A small class-conditioned spectrogram diffusion model, trained from scratch.
Model: 2.77M parameters, log mel input, arch unet, norm groupnorm, activation relu, widths [48, 96, 96, 96].
Data: trained on simulated modem signals in the audio band, 78125 training examples, 34.7 epochs.
Rows from block 11, named by matrix and row number. Each number is 128 + 24 x the weight over its row's rms, rounded and kept within 0 to 255. All counts start at 0. Numbers have three digits each. After the name is the row's rms in percent of the matrix's.
# emb: conditioning projection (model.decb.0.1.emb.weight, 96x128), inputs 0-127
emb.10 084:102133158141088133122153168129099080151177130162145144118159090076115170124137116125107142138144143156136117131105149077142112130139134149121126139102132147118082135137128113129071101092135110111085191127124108155156140154121143128142108128133163147102113152133150157154147134107123163120086139123133144070125163144155111118149139165147126100111127075121122105096144132137126167157160
emb.11 079:130119119145115122102104159167122127125093100153147152111090103091115153103153121109072140127137140116134118125121114071106127126125136125109114124108169150102124120106157114104130108090139131158131158120120115125148149099109146136095139152125120172103113130131084134110042121103138136130123118138119108112132194125123169128094143117121132158158113091139061063113146119150129151103098
emb.12 096:075097132116141102114088172137118128145127112113112145110091134094156122102148132147115132100148122130163098132103126098160148148089100131135164152125092095172125136090119139162126072153162094168152125160141129148123129130131137120139094176151149131113125151131134101115122137121109152102194123114162116145122135167101144079148174131128161119108175123084098137107149115140122142133146
emb.13 111:152117100182127149127135096151114130144107098139118050101140120111132133123125202140131113125136127164093109114136143100125047091165130117057140151125139137156158133086112105127141146119121114095148150116116134134149129100107132168162123108129150152107084147121134116152123143167130118157106139136134151111144114171120164126122108120152105120145106139155110133122107131111080145136154
emb.14 084:148111145150157138106110129108164140118117167126125121093145130130106128173138049126126121101162134125115098088229134142133115104094112134123067100113146099102069120147159140170118152106159144100116148133122151136159148144139136113140139110153117140131143127133144174118132131157121139144117162123112127127127152144105104166100074145123111134157107137128149097125106110142152140121129
emb.15 097:128109134111142083128137169128117117105150100129135107113134108130103110115140145114127093121091128118141149136111118111143164116076122133167122115115120188094118076114124136104126145097125166098086134121119111141132096138123126133132120112138098131091163087118066145118180136102093116140100158128122061126139123137113136197119100165126159137150129109143165152102135148151151073135115
emb.16 085:106097128120158149114153135117109147098140154096132146120110142137125117136127120164139151097131126150121105132168136142119147202203144119157061144158125128077107151108118109145121123107099096158120133119146104120125143099100163090098152140112127125105166118151135130118162129096125122082175120129152149134145153179156158115138081120100144130142166094115139125153139106122152103136120
emb.17 101:150109171103147139131158087151124115141120149189132149091148138126140171142133119097158135208130142139150121134103109195109136119126181127133150093144151113159124126178120101094089141159131126139112146140138104108121130131137090141119119072124101151146114153135161138137106149163130158133102133178126118143126105112158107121125169142138113150140115146158135129108114174110136161103140
emb.18 089:150140126153139131149094126116139118084128123097140124132124117150133141141084142136176131087149176143140125139116109101108172128129112105174119142125133082128130147191148130167101090102138122072138147134159146122118138101130101157115082112118118137125143112131136189116088099131151096084127134144131169180123163088107117137119107131105155142100114125107144119117107157129144065144129
emb.19 088:144143105098118163146118135135110138129141092160110087086137163095072127148101113102108132105116112142151158092181123192118163105113176119103086131114147168143113082131158099152119146096128147121139066150096127117147146106128096095106174115163141089152139129122111156147133119151098128131117123127126131120106076122108140098137099121138143120135124146126155131134175116141148115119118
emb.20 076:098120098144122089104147135107117139138082117157109134146136102095140102120135141142181108129121120144130099129108094115132149118179125121132170105135111116139135181153128153134135135109115132149145099086148110126140103127117089137137141172101144102108122145131107112120113152048155127114125105136091157097114138136167119187149160068166126128161097162136106130166140149106139089153128
emb.21 093:133173161122111162106089105116125140139127138114131160112125137136155130098153144117163131122118156106142130146145126183104098071085094103196161134118119125060133102130103111120128123084133132108128154180181159103156117100145128145131156105121106123111127083135103110142096129113153161138128134136142130115159145138132121134105110129154167149177121117105147114104081119126101143102118
emb.22 136:113148109153131143159132157128140177119127147119097136107131134125145113133125110129031134186107111113125093124122134099122103178111158155137097141143143132141111114115116133116123086214120112157085127137051140133130121132110161112130108149156157125121120130134136069112183130136097168135158125094146100131137116132141137109125134150108089126125136111131107129107156130128115136129127
emb.23 086:157176100132093088122133108129139088121170123080170155178097119145117147150137168161178100106124127167136129136150137159127151132139112126133168131134132123103108128179116103139140142120127121144152139131133123140154125123124109132130171145076110158098148161138091146118124126133159083126113089083136113110087140120087125139114113143114131108165159136102192155149155147112125126093141
emb.24 085:110114185075148102181133080119099140091116089132156160109152104113134183142144145123139106133117105134144167103120128194120163125160136140158101101165159131114164133131147158088102133121144137098124100163088120117137127131142135158093111155105095122144142095137138155117094151161100113091135137134132087115105120127151142155108143118113130132115162159123131115102123127112128162094145
emb.25 084:130097105114145141127158165148145128121135135150168120166098116115124106113104146087114124108129175151113187091149150146115134144101134110127078143135135127122179085141103136127111153165142121108141110118103117111106113087123082102121126101118095151122102166134129090141141116136116152136109137175134156155098106123110142120120107099188120118096099118123156087138125062126127095096162
emb.26 074:151101115190142133143142151131113128124114105131152139179143078130117121124110118121109132137116130127089067137137132076103084112153172157140138135112116116132153143101157142146111148106142137126085184106138088156122185120109122174134125119100129131105180124128125137128167138119178144112101138123105136142159105084138150156118124109112089104132099129150088113113089150098120107137151
emb.27 084:109119150163150107131116130147146095143129121083103122129111118108122105109140156132166145107096102133132097111116131130116086113125122171136107150149155143149126136132135144138129122133129107154132114116183114143103136186164122113103151111139176131199141150088138147180127097094101116129121117126151141135103140104156122126167104145118145092145203139133040149144134126140125142158130
emb.28 105:149129157141140118108110140135139121141100169117078112135108184143155139119136096139157127158156140144116158180145095105129133118088106110137195128093119121142142172144115135137140152134154118123160178170107150140109131100137162109126149124105138177136106117152102129124104142145129103139139117113117094066146098111129133079130158149114094177169122112118179136143138134165122114116140
emb.29 088:129117076136151164102100103117106125130159143136112115125118157151103095121167161114109106087142090123127159122137123039115135187154137081089129135122090163121144098089134100129125126130127135153112121081130186139154109110089108146137136136145119102120109131125109127098152096094097134118122138130138159153150168139121164161100137138107134104122127097106150094137136104139121153144105
emb.30 087:096137125125118075125121115138122145142083121151126189116135156156188115133132107120103135119115147136117117125109096157127157174106135155123105141101147136104134148132167136129132103134163149127168143174149151164099134183089165088113082140133139171156122140105104132165144134137168101134177121105153107154146136143111146099116128097140122168132151139158153090163141108124115098141116
emb.31 106:110133121147121104133122157119151127150174136121084099156134122127108129130126099151116136107105121103139107132117094109103171171157108121171131127140110132105117123102129137124087125116140124148121135109111123130152127111075198112136116128116123137149138103134193113147163145101128130120133127105177037092146132152123124104142129161099117065095137128087165105115153164117135137157119
emb.32 113:120126141105130137094118153133143101131122106149127091161133134126161110095118189113159134112154151143120146118114165145129072048134145124098154130115134151144115102166121110149158149109112142084120139147144131108130137129177101146165149084168141140128114152150100104101109121118128134185114169121112168100082155103137107143129110082152146120162089125134123125092122116143100141129113
emb.33 109:099125150092128186141105108105109125091126160105173138098131164144107109138137095182133116152112120105093135094181131139094126159076118141155146124126120116174147137125109156156117173173110138120125085106124125104153154109134112130108120133137139069152136141108103106130122138191091137103125122136106144129126137084137123160134124118146103147117145169141107191145119119113118125107135
emb.34 083:180149102132127089103147099130118139107062127130142067108104074127103194136141140168081102111151164118117143136120117106145122100155120111117116109158124113109113175147124093090145159110106114100132128068100151123131106122137129125147144134065125155117123141140148165124136126121157105103088121127123150109147125123098125143111123112089100138115157117150128132140111142080136107121147
emb.35 079:158123146133139093172095110145150097153161127145109199128094113153106101152133147085144132179176151129136121179115130133162128133147136126144169108125127112148105118164132113117132190148155153101129146123111107143126099137100149172100067143134125139154107116153114162134111145120134147113135162142094124145150138136106149097120126079093136138140124098113148122127176154172125114131133
emb.36 100:125107102112122147131132095127149136157159123125136118106150149130147120142107096162160128127137159129107134099140137166142138110098146137110145153142129137119116116155137117122128219097115130150131079142126132133142118088133095105080121119119129138150105133127165103142128153131097111107092128139128184126125034126096106127112169191125146162098100137114109157174148129106127109146140
emb.37 085:144115111108107159101139151119129085100085126140130090135116143112116146139132075100102137149142129141133118119135115114130122125195108142133073125079116123096133123145101101141129118138112143121147105115192137152183089103164144140159139110141170112114161146117095104134178148121117149147132103136123127109136162147139126158114091199102135131141152150123140148075099109151123103133103
emb.38 088:150085112085103090111145122100173137135119139127165141119128135151132166129124086144128106145119105086141137131133083083140142165148152099091142122145153128105120155112117150160141138144118149122158113138144131150147160198116127098129126123104120138163107124137122099109176153131141131111138084177144133154153199132091126154134121140085121107155147121132167111169122164142116090126126
emb.39 113:132117135136138083123113134139111133122158129110093108125113125147148160118118151137095126113144115113114135150120120133163136121085121176164192142136160157139134116103139128116134161136120106118111178141087090094043152124124113108148078146111100106100136102127148108119147139144157138151107161132115146111148144152156114156152127055188130169142130140141079146129135139141127123102144
emb.40 088:096119130152079146117092163136104141128137135184106138168140104102084122104115138112142139121149128142155104107151113089100108128119155137078114113109102078155118134149139120128096102156138120111148201142118144155139136134135146168107144112139141151136158121124128119152146168128140148115110153075126105133111123132111100079129125160097125101086119081145137086096139114160111177119106
emb.41 088:121102133106112123175130073113068138132104132099119151113128114093165074129156089106134112079131136133176131155099154091125136111171100107100100095134118151163120135097130144122138116124127123158117092126124124140120107132129157125149137167137125124130112121118123140116141102131148113160167105113160041101137164126159130099104138147117161099157115168110106131111124123091106162124125
emb.42 098:120138124107110096096112085133123142143148131127153170114136130146162104104089118118130103124165196119146108180146143128136127156128135107112196109097136093057150125136118097071088126131110156137144119146171133104133139119112140101116085140091121134104117157150139138126126131144144107133122118158142102182150147178137156126137136137132107110148125111093147131172124140097116135092112
emb.43 114:134139105127117126116107126127168118112121149137140085107166169145108170136122187136113103144155086122118130089113105094097166129103118105108104143135114171172147146118138168154150133160125121067126150137118153156118159147133112174109109125185148132122078162131149152140148145167146143164128139141140170101128162151093103106145083149104124132142131151156131124118121092111110126148133
emb.44 115:103129135101140116171160163132107150116115105136123136125126055150154116110170119148142115113120116127094124122099133134128137145162101145130186131126119156125106109100128178160134116096127124134119155109056117131150146201158138105125108118105094135141169092102055117141134102129107137095121089112097094149103125107131132136120118110092128138134113113153113104127145162139147151104130
emb.45 103:157160139111132149084113138146134119117129123147157136132107134127081156090149091103139156125141096114105124101187135149131125101150176154128096128115145107127113130101148132108118135115113151121136084153156087128114109052122160128121186161136147097121111119146155131085137179084111114146127145136128138142136120157148138106126131137148126067106100100144163159117096130173137137114097
emb.46 102:134141100122143120128132123132188126129122168141070152156153139146071115161123127109147127117123140131144092160141103173128098129107128125154154123130141112153122093189141088137079125117166139144112114092168108138107113121145106140142089120082131080133150131125149142110117155104171139140114136145176143049155142152152125124144168133150157111122127131126121162107147132117134147158142
emb.47 078:137127125166122072098097072123124123149169126069109113151098120136159099146127137117094104113158107139192104159115110117135144152119126124091134135141099116100178117161153147076135137128153158129122117125151119111139136144129144156158075112126111130143137091128115140054087141183157163128134121122117112130140104102119100162122136183134128155128151124113147131123122130125137135128149
emb.48 091:127123152102130086117085111134131119139161158148113105121144154132103166180107129161129132135139106111131151142181135178129126123086086140187173118153145138090160098154152106141130117124136138129134167146142118172111096150120156149108126119089110107124137102089121152124129147153148136149112104101140133072167153073142113128155139111124118152141171156112121165126123137117110173105138
emb.49 116:091119210108106155142133113124141113121119125117149090123103147163108114122110105102156126090142120091129130096133119152140135087135128133166100126123142157162150148113102118169130130147119139123105068131129122129140136101104111116145167094128113051116147105129200079126100129147162135118137118160140111126120103119122104124119089164124098072128131140135163154127121102119130121107098
emb.50 085:119103094193113133105083095143128143143146176092141112145106134104118149121129170137100152130094143137105097124161174100141104133133156149136127140141150120116111117115110144109116107159106105181115126087103123117142182168137110161164090114118139114109134155143116107145126145100159169072140145069125085120118116102128120162126122150092099100135108110106142104104127145111135112140143
emb.51 080:147131108159099160127152146138130131131134146134153100126170157127136129091135162128116143169145113112092099109169136145118104149081118126135120163139114149128109066166115127147135153108137104145128155128142136148090163133130196142142126153142148130103107176156135126119134150104147090164115144154157173120135073122138104074133140148177125143116093118140107124165124163117115178136152
emb.52 110:141151101111101180158141133129126156116158085125127144110148097119182085135136132153105098117097145132125129132108137109112157177123115107134152140125136114176123176101136111120145109101127130120160131117096110112167154135114132113108105143113069111135124112129104144128147139120148118106140133083101136137112167090109119148103117045160135182149084110148092142114140131094120101145158
emb.53 115:156142116122113130137080161124102110141099120137150135127104090110148104101141110094159131131180142142130108138090124096148111130156171112099117104111127137106078164134122115103148095108142109119142143150173165131139132093108081102129154144150178164122093136123074163107137157115120089122125169157101188148103129102127128100122143095125141143127096116123137123168141124162127171139112
emb.54 142:146100146156098064142162127142108126123150119124156123119129136135154128163105103145134158110122097101114118124126137116132135155123131110142159111119149178102150120119109169113107191121119153161100098098085090145090159141085136101097074134125122110151110098089118094106130122145133113093120097185125127147147081122159122120143142159144116114114132166139140152178099118105155139116151
emb.55 095:128117126128120130065170148087163119097117173111164121137118166146117126127122137110145148188132115077134165125154102153133126132112151153172096132138163096160112116110115090148133119157146111102143138152191100094137100089157149182121163098121121156132133153144130129100129145143099155142114127120078159104128132117125108161129108139083111140132111134131148107110162112126102114119155
emb.56 111:089141120129121159161136134099120150128075183112143119106140146148141147117123170119139104133095141135137137136122133118120164106141131129156146152110115070207147156152123112192146147159132125090140156129174134142134118110134088154163119090131131132134124162149159120116138133139109101169140139094131123107118136140095116112142083082129120169129126136155122137085150118121100099170164
emb.57 111:100117091200111164059142140108112157103105122151177138128164150106142121128120138136107113113145163134136127127145148141111069068126119104104109151159115153140146140179106091133102120114121125088126133124156108086123080075193142117156157150164157120123130137125141151114129144126151107146130149132133123121136146134162117128118123118120145169138094126105159123112112136151119137146109
emb.58 135:150143095056118102138116161135122115126115129151108135134106080134106145114136079112113113143160124120142119120089110135125117120126139127126118122072123146118106093117146143095137127110156121139117126135135102139093163206185126107144159132081137114139143137140092151153078143102094113146123151116100147130127132124130122148132161069129148160165142096152099075135144131161141148109093
emb.59 147:103129139146118114169096124124133126151170080116082135118127119122115100114133151149125145111119064133112124144110145074120148173124137134102100114143128094113145151098105132133126108137125125153130114099095173134160153104061157142102106175166111122134123118130163087143099137128132151121144100123144097127153142152095151107126108172142123048109118161090114137126126131107114086131125